Rows from block 5 of a small masked image model, named by matrix and row number. Each number is 128 + 24 x the weight over its row's rms, rounded and kept within 0 to 255. All counts start at 0.
After each channel's rows are labels from the 100 images, of 14976, where the channel reaches its highest value: "responds to" is what is common among them. Only what is clearly more common there than usual is listed. The data: pixel-art sprites of 400 made-up characters on tiled backdrops.
# conv: pointwise conv (model.blocks.5.conv.weight, 128x128x1x1), inputs 0-127

conv.104 [123 149 108 143 140 147 145  84  86 140 138 153 141 149 107 105 140  97 126 114 109 100 129 178 117 132 129  88 133 197 136 118 129 134 127 173 109 156 105 132  90 140 159 141 126 136  79 125 127 120 114 143 156 172 113 129 105 118 103 116  79 148 133 181 100  98  94 121  81 103 143 112 119 126 143 136 133 126 129 119 130 128 145 102 142  90 135 124 139 123 146 111 135  96 125 136 164 187 148 131 137 126 185 139 136 161 101 139 142 106  88 140 133 135 159 111 101  97 133 185 131 144  93 114 100 104 100 139]
responds to: lower left; large; pink

conv.37 [135 118 107 149 110 102  96 103 155 155 155 138 120 114  93 108 101 137 177 127 140 152  89  82  84 160 139 125 145 158 124 108 130 126 139 118 125 107 108 111 148 172 108 109 100 136 142 143 150 143 140  89 104 161 117 116 123 137 215 125 119 155 146 176 168 141 159 140 117 204 124 135 139 145 107 143 127  96 119 126 124 172 170 124 139 130 155 119 124 130  69 150 134 102 106 130 120 163 107 144 127 115 136 143 110  88 124 129 155 117 149 106 152 108 122 138  99  96 130 140 128 121 109 152 122 143 128  92]
responds to: blue; purple

conv.82 [139 130 150 146 165 104 125  86 124 127 102 139 135 106 122 111 131 167 108 159 107 115 100 153  91 171 114  95 136 123 160 106 162 123 113 121 129 112 123 118 126 111 124 120 148  93 139 154  79 145 123 177 108 157 142 167 128 133  90 147  86 128 134 152  85 130 177 126 130 133 101 134 102 149 165 174 149 114 123 142 156 152 109 107 100 156 109 159  98  98 122 117  94 147 136 138 163 162 118 119 150 145 111 107 114 173  92 129 169 111 130 128 121 147 173 126 160 125  97 162 117 136  77 131 171 135 134 104]
responds to: white; large

conv.4 [142 142 105 136 151 166 125 184 125 111 139  99 100 170 133 139  91 174 141 127 138 129 150 127 132 191 118 101 136 120 151 108 102 141 158 145 114 122 131 147  80 159 124  87 133 159 110 133 137 122 153 147  89 108 117 108 138 137 149 128 158 120 115 124  55 153 111  83 117 129 167 164  94 131 134 128 115 170 148 135 174 149 108 163 140 111 130 111 157 154 132 148 135 125 121 113 126 115 144 149 148 115 136 138 159 163 152  92 120 118 107 129  80 149 159  88 115 119 105  88 152  89 142 122 123 103 133 148]
responds to: yellow

conv.124 [133 180 127 132 162 153 129  99 132 147 171 120 104 147 118 147 117 112 107 147  95 118 145  69 127 137 134 156 129 136 171 108 107 122 115 134 137 171 139 144  80 104 120 110 123 163 110  97 120 127 133 114 127  91 132 127 132 137 129 140  96  88 112 107  89 141 128  86 110 117  95 155 116 125 186 131  88 129 127 121 166 131 115 147 128 107 135 151 126 138 118 146 136  56 105 100 197 131 126 130 143 138 129 123 153 122  64  76 139 142 114 137 154  84 107 157 125 117 145 147 115 123 155 135 135 115 160 115]
responds to: white

conv.117 [ 88 136 125 110 117 139 145 103 116 107 113 116 131 146 138 117 123 134 137 137 166 117 122 111 144 146 113 151 125  72 137 179 121 101  80 163 141  95 155 144 134 133 142 132 115 144 124 167 123 139 167 145 103 126 131 101 112 162 144 157 144 124 120  67 133 100  96 141  94 164 167 110 116 127  97 126 141 125 125 125 137  96  90 146 142 121  95 125 131  94 136 122 160 157 118 109 101 118 153 117 158 139 167 154 157  71  63 105 146  92 110 149 111 164 125 151 134 146 147 165 131 155 122 119 104 160 178 150]
responds to: white

conv.39 [169 154 155 127 136 120 119 107  96  91 116 101 137 125 117 113 104 105 142 151 148  89 122 128 121 139 118 114 141 142  84  91 106 128 154 118 115 121 153 134 162 106 115 159 115 136 135 152  90 121 109 116  86 118  72 137 145 114 108 184 149 159 103 135 115 134 100 171 122 117 128 122 160 142 159 113 123 118 128 158 103 116 162  80 139 142 118  98  82 168  96 153 133 136 105  80 127 115 111 182 102 103 129 127 179 128 107 119 104 112 150 122  95 119 146 134 113 126 160 105  77 102 159 132  82 137 132 141]
responds to: green

conv.32 [153 135 111 103 131 118  98 121 105 151 163 119 180 146 137 154 137 118 117 116 127 139 164 158 157 146 114 145 154 165 105 120 143 126 116 143  98 155 116 143 124 113 148 116 110  99 103 117 138 124 144 131 120 196 145 114  83 128 131 136 138 112  88 108 111 119 165  91  87 120 126 126 107 120 135 144 106 168 106 154 153 149 173  92 126  77 140 133 159 192 132 184 119 109 111  59 134 160 143 131 142 132 111 104 107 130 103  80 109 121  93 132 123 154 128 112 142 125 150 115 118  89 154 129 135 101 128 111]
responds to: pink

conv.57 [106 115 135  55  98 128 116 149 148 156 102 121 150 133  94 133 102 102 133 101 114 162 119 128 114 110 106 144 110 137 120  83 153 117 151 100 133 134 127 117 153 148  97  96 106  74 149 111 135 166 125 122 108  87 131 118 156 116 183 128 156 109 110 116 151 213 139 128 126 133 107 161 135 129 138 137 102 137 122 181 105 120 131 150 116 140 148 119 127  80 128 144 122 106 132 131 105 111  97 123 121 113 127 130 149 131 121 194  72 135 113 137 122 146  86 112 116 126 107 158 107 123 105 152 140 155 121 169]
responds to: large; black

conv.119 [144 211 126 110 191 108 111 127 125 120 142 157 136 129 131 148 141 155 113 151 150 136 138 119 144 166 116 147 125 135  81 107 174  76 124 117 150 121 137  92 104 139 134 138 128 123 118 167 133  85 132 128 148 175 175 110 147 117  85 149 116 126 127 145 125 124  89 120 105  99 145 105 144 126 111 126 162 117 125 129 105 151  74 144 103  91  96 153 124 105 113 139 119 121 147 121 109 146 121 106 107 121 119 183 105 145 131  84 126 153  65 117  99  77 126 131 133 145 141 120 135 126 141  96 120 125 112 110]
responds to: black; white

conv.73 [121 126  93 135 112 153 121 103  91 131 181 148 128 154 137 140 130  89 125 139 128 160 149 163  68 122 119 105 118 124 136 110 107 110 136 127 120 146 123  93 129 134 145 135  91 123 161 125 168 155 133 135 123 157 139 135 117 141 133 153 159 150 146 107 119 104 149 127 177 151 136 111 114 156 145 118 150 137  96  91 157 121 130  90 130 101  97 116 146 118 159 124 101 120 197 167 143 139  96 157 101  97 109  89  93 152 118 104 145  81 112  99 196  92 122 148 119 142  77 140 159 119 144 142 131 120 119 139]
responds to: pink

conv.50 [109 117 136  99 147 137 122 111 154 114 152 125 109 182 142 111 146 109  89 121 128 142 110  85 111 153 158 102 161 173 160 112 133 136 123  92 106 182 129 156  84 150 129 113 117 145 108 117 122 136 129 137 101 154 162 127 103 140 152 139 151 135 102 162 165  73 130 128 140 100 117 139 134 165  65 135 121  71 126 121  86 148  81 116 136 120 138 111 118 122 151 133 135 149 109 126  35 146 128 152 119 119 110 137 142 156 190 149 113 134 120 110 140  99 127 142 131 135 118 132 138 137 124 114 111 115 132 133]
responds to: white; black

conv.62 [114 123 129 136 116 134 114  97 156 126 148 143 120  98 118 162  92 139 150 169 147 137 161 117 112 112 113 147 133 141 175 154 139  98  90  83 120 146  75 126  99 160 139 121 100  91 155  96  99 131 135 162 133  96 103 117 115  98 108 159 124 114 105 140 105 131 157  71  87 127 133 139 161 117 114  97 164 136  96 112 129 129 151 128 149 124 114  90 110 108 108  79 115 130 107 111 120 150 131 148 124 132 141 104  60 117  94 114 136 134  64 142 116  98  85 106 144 114 125 160 128 155 154 112 139 112 105 127]
responds to: red

conv.101 [145 130 110 142 120 116 135 121 124 116 134 164 155 108 133 114 130 151 119 149 119 103 141 172 105 183 138 116 159 142  90 144 155 102 172 129 122 136 125 129 106 123 125 123 147 110 119 146 124 113 139 152 114  87 133 101 167  93  71 114 112 114 112 113 136  76 105  81  93 105 156 165 162  90 129 117 155 111  74 131 161 121 130 142 118 149 133 101 134  95 131 107 123 122 141  93 149 105 122 207 165 100 121 101 138 124 116 114 155 120 127 143 166 113 173  82 102 136 142 154 147 103 134 117 100 118 139 104]
responds to: white

conv.78 [165 137 102 128 127 148  87 121 133  76 156 131 131 133 109  93 117 138 137  97 132 115 159  87 138 118  93 138 130 128 145 135 146 100 187 158 181 124 130 129  81 137 103 133 130 151 128 120 107 148 114 147 113 109  84  85 171 111 123 123 123 122 152 145 128 103 113 153 120 158  78 158 137 126  97 135  84 130 122 143 123 118 107 171 129 151  52  79 121 138  99 132 108  99 157 118 148 150 109 152 114 133 109 113 139  96 157 151 119 150 128 151 171 121 171 107 108 141 100 143  99 127 127 131 104 119 110 107]
responds to: green

conv.9 [108 106 130 180 147 137 103 131 116  84 108 150  82 145  98 151 126 146 106 144 213 139 117 104 154  90 115 109 116 109  99 130 146 152 116 117  98 111 125 143 167 150 146 130 108  98  98 129 154 115  95 101 134 120 132 125 131 130 103 121 163 120 153 152  95 111 124 119 118 152 150 109 105 145  94 108 135 140 136 121  57 114 145 112 111 148 143 149 111 130 154 132 131 128 125 144 123 144 161 126 129 151 100 159 103  70 129 115 141 161 153 115 135 154 121 133 112 125 136 187 107 144 176 115 118 179 163 147]
responds to: black; white

conv.49 [131 120 139 122 146 146 137 121 149 119 120 165 137 117 122 114 150 186 129 130 111 127  98 103 135  85 102 118 102 110 138 109 112 120 121 144 114 132 137 136 172 123  62 111 173 154 136 125 119 167 121 123 135 107 139 134 137 111 135 132 168 108 113 130 121 157 134 172 183 136  81 120 108 143 143 114 144 152 145 162 172 115 144 143 100  60 183 103 119 128 160 111 110 147 110 137 169 138 161 125 146 136 148 137 168 109 122 109 114 161 117 158  98 160 172 129 180 109 117 126 102 159 146 131 110 168 129 139]
responds to: large; white

conv.74 [ 93 136 161 108  79 147  81 134 140 101 100 160  90 119  94 127 132 130 109 169  86 131  89 116 118  62 135 130 107 152  65 121 145 125  64 136 154 135 130 112 145 151 149 108 125 131 169 119 147 128 106 107 161 132 131 106 108 120 105 154 144 137 133 114 127 126 130 129 127 140 131  89 142 129 125 115 137  34 150 130 126 147 134 117 103 137 147 162 106 169 155 133 129 128 107 125 178 127 145 144 103 102 160 112  93 134 156 127 133 118  95 114 172 118 112 129 120 104 143 113 139 119 145 130 144 106 123 114]
responds to: red

conv.28 [101 136 147 117  86  92 123 126 107 158  82 111  89 134 154 105 123  99 103 173 150 158 102 167 107 121 109  90 167 130  85 132 100 151  96 156 146 104  97 145 160 132 135  98 143  96 132  96 103 103  92 115 125 133 121 112  91 119 143 143 149 118 115 113 104 127 108  83 118 145  91 163 109 140 143 144 131 140 137 127 117 128 173 107 121 175 136 121 141 137 145 160 123 150 118 134 129 120 106 116  87 123 104 154 121 164 145 124 129  96 182  99 104 133 127  95  79 132 140 124 186 130 110 132 131 154 148  95]
responds to: pink

conv.30 [122 185 119 163 105 101 130 129 116 168 128  89  95 129 178 167  93 149 123 110 165 148 159 146 124 112 128 138  99 146  85  92 151  96 200 106 122  93 156  87 157 119 141 132 118 125 111 123  90 106 136 106 128 135  92 127 137 100 114  58 124 102 103  81 116 107 115 148 127  85  88 143 145 116 146 138 152  91 147 122 109 112 154 132 131 120 107 124 125 100 133 109 154 123 111 108 137 101 131 151 107 135  95 138 121 105 148 103 133 145 123 116 108 152 109 139 131 162 148 153 139 142 142 108 146 133 129  88]
responds to: large; white

conv.51 [101 185 181 135 132 121 136 190  92 153 126 132  82  97 111 118 122 129 162 142 127  90 116 142 147  87 127 143 116 157 131 103 144 138 129 154 148 156 106 132 110 123 119 128 105 112 103 121 145 110  98 151 156  77 105 120 131 139 112 121 112 131 145 109 170 144 180 106 147 127 160 129  95 110 148 178 146 112 141 143 175 103 116 126 110  71 151 131 165 106 102 137 164 115 154 100 153 108 145 118 161 123 108 108 138 114 109 100 143 107  94 168 141 110 132 145  99 127 160 159 121 150 126 131 111 125 160 114]
responds to: white; large

conv.89 [114 113 137 110 127 149 154 140 174 136 109 125  87 122 105 149 115 151  82 107 153 121 130 107 137 133 140 170 131 119 166 148 133 127 120 131 135 103 107 176 179 116 125 141 117 110 119 101 136 141 123 139  91 121 111 132  93 120 128  97 124 151 150 135 199 122 165 133 148 115 132  92 155 146 109  87 154 126 112 130  94 100 118 143 104 168 129 152 146 120 172 127 134 207 131 142 142  88 114  85 171 108 121 159 113  84  99 142 122 153 142 103 117 139 118 126 106 130 149 103 118 129 194 136 118 108 136 116]
responds to: upper left

conv.54 [148 181 108 160 142 148 149 142 145 175 106 107 145 107 136  96 123 133 102 182 139 111  91  78 121 151 118 173 125 133 101 135  95  98 139 121 118 119 115 154  98 165  94 140 147 131 115 141 128 112  96  83 131 157 154 147 141  81 105 128 142 144  86 130 123 161 151 142 122 153 106 129 147 138  88 115 128 132 152 141 128 126 152 153 138 140  64 114 123 142 121  99 126 106 100 122  91 100 120  87 145 136 111 137 123  75 111 137 167 147 154 124 116 154 132 113  86  69 136 131  99 155 125 124 116 121 135 110]
responds to: teal

conv.59 [139 146 113 161 128 110 140 161 104 104 107 104 143 120 143 126 117  95 116  93 103  81 107 112 155  87  91 165 112 156 167 119 119 122  73 151  86 153 134 127 147 107 134 142  88 125 133  96 160 119 123 127 119 138 113 154 102 141 117 162 106 119 128 109 119 132 100 121 144 135 129 160 170 123 156 131 145 141 159 130 125 158 133 129 126 108 128 105 101 194  93 116 180 110 175 100 111 104 109 121 112 140 139 144 121  71 132 117 146 121  93 126 140  91  98  79  94 136  96 148 104 145 143 150  90 143 107 131]
responds to: yellow

conv.18 [133 126 121 161 147 144 170 156 159 134 158 152 113 125 116 145 124 109 120 123 170 135 109  95 121 153 122  95 118 118 100 140 129 138 167  95  96 124 110 116  93 128  76 139 113 119 199 125 122 134  89 102  72 146  94 146 115 151  89 126 100 148 125  98 119  90 138 116 115 140 141 153 114 130 121 152 123 135 103  99 122 127 106 139 103 116 110  79 100 139 138  92 120 158 115 135 116  73 168 178 159 153  85 155 108 161 100 130 138 131 124 118 118 127 125 112 148 103  97 126 168 125  76 130 109 151 141 121]
responds to: grey; teal

conv.102 [130 127 100 146 120 150 106 133 111 131 158 119  99 143 116 154 127 105 134 127  98 120 127  75 150 121 175 100 169 150 153 136 160 170 113 115 151 144 115 145 116 120 155 126 155 112 141 153 142 132 152 144 148 185 118 129 114 133 101 130 160 141 123 161 104 131 114 135 112  96 100 132 151 112 101 120 120 121 131 134 164 139 121 150 126 116 123 123  80 105 144 131 131  76  82 125 107 187 142 105 154 187 114 100 165 161 125 106 120 176 192 140 164 143 106 135 151 153 130 127 143 103 104 176 129 125 118 166]
responds to: large; white

conv.38 [134 112 122 124 115 112 126 111 106 102  93 140 112 114 116 151 103 194 167 152 135 104 161 132 129 136  70 171  98 109 128 118 153 120 111 139 145 115 147 125  92 113 132 117  73 150 138 149 107 129  78 115 135 141 118 138 102 112 169 157 141 133 130 157 100 155 100 105 159 112 157 134 163  98 146  61  82 113 127 155 127  90 106 133 119 106 123 129 121 117 106  98 169 158 114 120 113 130 104 141 111 128 139 114 130 172 154  63 129 123 100 136 112  88 134 121 116 133 136 172 124 132 146 119 140 136  88 147]
responds to: yellow

conv.125 [104 122 149 164 139  93 171 129 109 119 166 107 118 130 109 129 141 166 161 130  95 101 133 110 143  93 141 190 117 145 117 140 126 140 139 112 126 135  98 139  72  92 131 137 132 134 129 126 112 154 129 173 126 122  93 151 100 132  97 105 109 116 110 161  46 140 127 117 144 112 109 179 144 147 139 132 156 158 139 115 138 137 143 125 158  90 113 113 136 159 135  70 101  73 109 143 121 121 130  85 168 153 150 125 144 145 150 121 125 117 155 154 117 104 125 158 111 133 115 182 133  99 127 150 112 114 138 129]
responds to: lower left

conv.48 [142 144 157  85 101 139 124 103 128 114 122 134 119 117 156 126 121  51 161 125 150 155 107 139 118 123 120 118 111 255 137 110 123 118  99 117 150 142 148  92 121 126 157 123 114 146 101 126 133 121 140 135 112 147 119 115 126 117  79 126 139 130 130 165 199 126  93 151 104 103 134  91 117 126 110 138 119 132 143 107 144 120 124 137  86 123 164 152 111 141 161 173 128 164 157 137 130 109 114 142 115 108 123  90 116 114 144 138 112 134 129 134 142 141 149 109 145 132 134 135 110 130 138 124 145 138 113 130]
responds to: lower left; white

conv.103 [ 91  82 137 138 122 130 128 167 143 101 165 142 137 128 155 189 176 156 138 154 108 132 122 128 164 173 128 128 135 136 111 130 125 145 101 111 101 152 107 149 126 107 118 122 132 142 117 123  96 112 144 146 166 104 116 135  77  88 166 139  98  92 163 100  62 124  87  96 126 156 155 104 164 104 149 101 147 160 147 121  89  78 126 122 147 126 138 127 139 141 142  95 142 139 140 116 125 115 104 147 151 134 115 127 114 147 120  78  83 154 110 158  97 170 112 131 122 125  99 136 129 120 125 140 134 140 113 154]
responds to: red

conv.64 [125 127 121 125 144 126 166 175 130 124 160 105 135 124 106 125 138 143 123 123 104  98 143 142 131 143 129 236 128 103 186 160 110 137  82 165 136 138 116 131 123 119 121  87 128 180 157 123 110 145 103 106 133  65 136 130 113 126 184 135  97  74 111 123  93 126 124 139 135 139 132 154 151 110 131 110 142 133 141 125  98 109 126 123 115 124  98  94  95 142 123 149 113 105 126 135 115 122 119 132 115 115 108 100 119 163  99  99 136 123 133 160 139 137 167 170 156 118 163 149 113 109 129 129 147  86 154 139]
responds to: green

conv.96 [118 113 127 142 108  98 140 118 126 129 105 122 126 103 105 149 205 104 128 111 105 108 118 128 107 136 135  78 143 123 144 127 120 107 113 122 125 113 146 123  90 126  81 137 138 131 142 113 140 126  84  91 138 164 129 110 123 124 199 124 151  62 121 171 141 105 130 133 100 119 116 144 131  99 138 110 123 148 110  93  99 112 127 128 158  91  95 130 112 137 118  99 118  77 146 110 117 119 138 152 118  92 159 149 126 100 136 112 109 107 131 169 154 149 118 142 101  39 173 124 120 160 127 147 113 133 122 122]
responds to: teal; large

conv.93 [156 152 160  64 115 138 150 117 126 110 127 101 106 170 136 131  91 161 109 149 108 153 142  97 128 131  97 160 104 111  99 126 113 138 159 140 106 112 135 150 152 167 155  72  87 111 143 109 110 160 159 139 155 135 117 121 111 130  99 109 130 113 140 132 120 144 112 117 117 118 104 103 122 140 122 126 138 175  80  93 156 126 107 153 136  89  51 105 125 106 143 140 105 126 142 112 128 121 161 132 140 111 117 134 147 121 107 139 170 132 115 173 127 124  60 117 109 166 111 140 132 126 109 117 119 135  88 166]
responds to: orange; yellow; pink

conv.44 [ 87 131 152 137 120 112 138 158 168 134 129 102  85 114  83 215 130 118 107 109 133 115 134 132 122 125 111 149 125 102 158 152 125  98  95 138 129 137 141 112 143 112 123 112 132 119 133 121 129 172 117 100 141 137 110 130 114 103 117 128  92 168 152  83 213 137 164 144  76  93 124 126 167 135 109 138 167 116 121 106 113 119 146 143 115 150  88 134 152 159 109 100 123 138 146 124 200  96 145 124 108 106 106 119 107 124 137 146 129 126 158 122 136 149 142 120 141 118 105 105 144 141 138 141  97 105 159 108]
responds to: black

conv.67 [108 139 117 169 148 129 126 109 124 151 174 131 108 139 103 109 136 164 122 143 172  95 151 125 126 108 139 128 117 134 118 137 164 137  78 113 128 108 129 124 138 119 108 134 134 192  98 113 126 139 121 137 153  95 113 148 135 131 124 138 125 132 132  79  97 158 136 111 102 100 153 107 134 154  81 133 107 136 120 134 139 123 122 140 167 116 138 109 121 145 101 118 138  93 141 125 109 109  98  95 135 137 157  86 111 152 246 137 171 111 123 106 121 148 122 126 122 143 116 130 140 135 126 171  94  75 168 137]
responds to: black

conv.60 [123 124 147 124  87 136 134 158 103  86 119 103  57 161 135 166 137 148 159 160 170 113 184 114 141 121  93  82 101 139 115 126 128 129  96 126  68  89 126 169  96 120  82 132 143 149 114 104 135 119  90 109 180 122 140  75 153 103 102  97 151 149 136 123 133 164 101  97 144 131 129 146 160 129 128 131 117 120 131 109 144 115 185  97 123 141 167 145 126 128 117 157  98 127 113 121 112 134 105 142  86 105 149 142 129 120 156 121 118 137 125 122 172 149 128 123 121 126 135 144 126 101 125 155 118 126 120 122]
responds to: red; large

conv.6 [108 133 159 132 136 161 120  79 167 110  87 137  83 148 103 123  98 129 120 139 141 103 141 205 140 117  90  99 105  89 146 113 134 138 144 179  99 147 109 138 108 166 143 122 131 108 127 155 134 109 151 162 135 150 113 128 146 101 121 100 114 130 109 116 111 130 137 131 145  81  79  92 117 141 129 139 120 107 149 144  41 154 144  99 108  97 135 107 126 121 170  97 125 130 114 121 152 129 153 144 135 152 134 143  97 142 112 111 108 160 138 173 159 142 128 129 145  99 102 137 124 128  90 124 135 105 120 113]
responds to: upper left; white

conv.77 [153 108 157 146 169 164 116 138 134 117  84 134 144 148 150 135 134 125 166 162  85 137 137 131 102 172 148 121 131 145 116 130 100 116 173 137 133 187 109  84 105 146 154 112 139 116 118 126 112 129 114 158 146 123 153 130 134 154 155 100 126 103 114 157 168 108 115  96 192  95 123 196 120 115  84 120 101 116 139 131 111 107 128 112 114 130 173 116 136 129 158 183 132 155 166 136 107 106 133 122 147 119 104 148 167 143 116 141 121 122 112 114 114  95 149 104 111 147 140 148 185 114 108 124 125 124 110  96]
responds to: pink

conv.72 [106 121 114 128 152 113 128 101 129 132 125 148 157 112 142 118 120 153 171 147 111 174 116 116 121  48 144 160 103 136 132 104 106 109 133  93 149 106 161 152 135 133 122 109 131 125 141 125 106 109  91 109 137  90 150 110 144 123 127 130 102 109 109 171 164 119  90 140 225 110 136  92 120  99 124 158 133 124 118 138 114 164  77 146 126 118 134 135  92 141 115 131  89 133 142  87 116 108 111  91 101 132 106 151 129 151 105 120 121  89 113  98 176 120 158 128 123 144 124 150 160 153 106 147 144 139  95 122]
responds to: purple

conv.16 [124 151 145 166 134 142 113 131 106  82 153 152 152 140 148 151 125 186 151 178  92 120 149 136 147 116  66  85 139  80 103 152 169 135 107 103 108  87 101 124 140  88 145 137 127 129 150 116 126 123 163 161 176 135 112 111  89 127 112 147 147  98 119 105 150 134 108 115 160 128 155 114 140 118 169 100 144 131 126 140 182 103 133  89 133 156 158 155 126 100 153 126 140 140  94 146 127 104 134 116  99 118 151 131 100 150 113  84 104  96 163 141 116 152 148 142  96 125 116 114 139 121 135 125 124 101 124 102]
responds to: red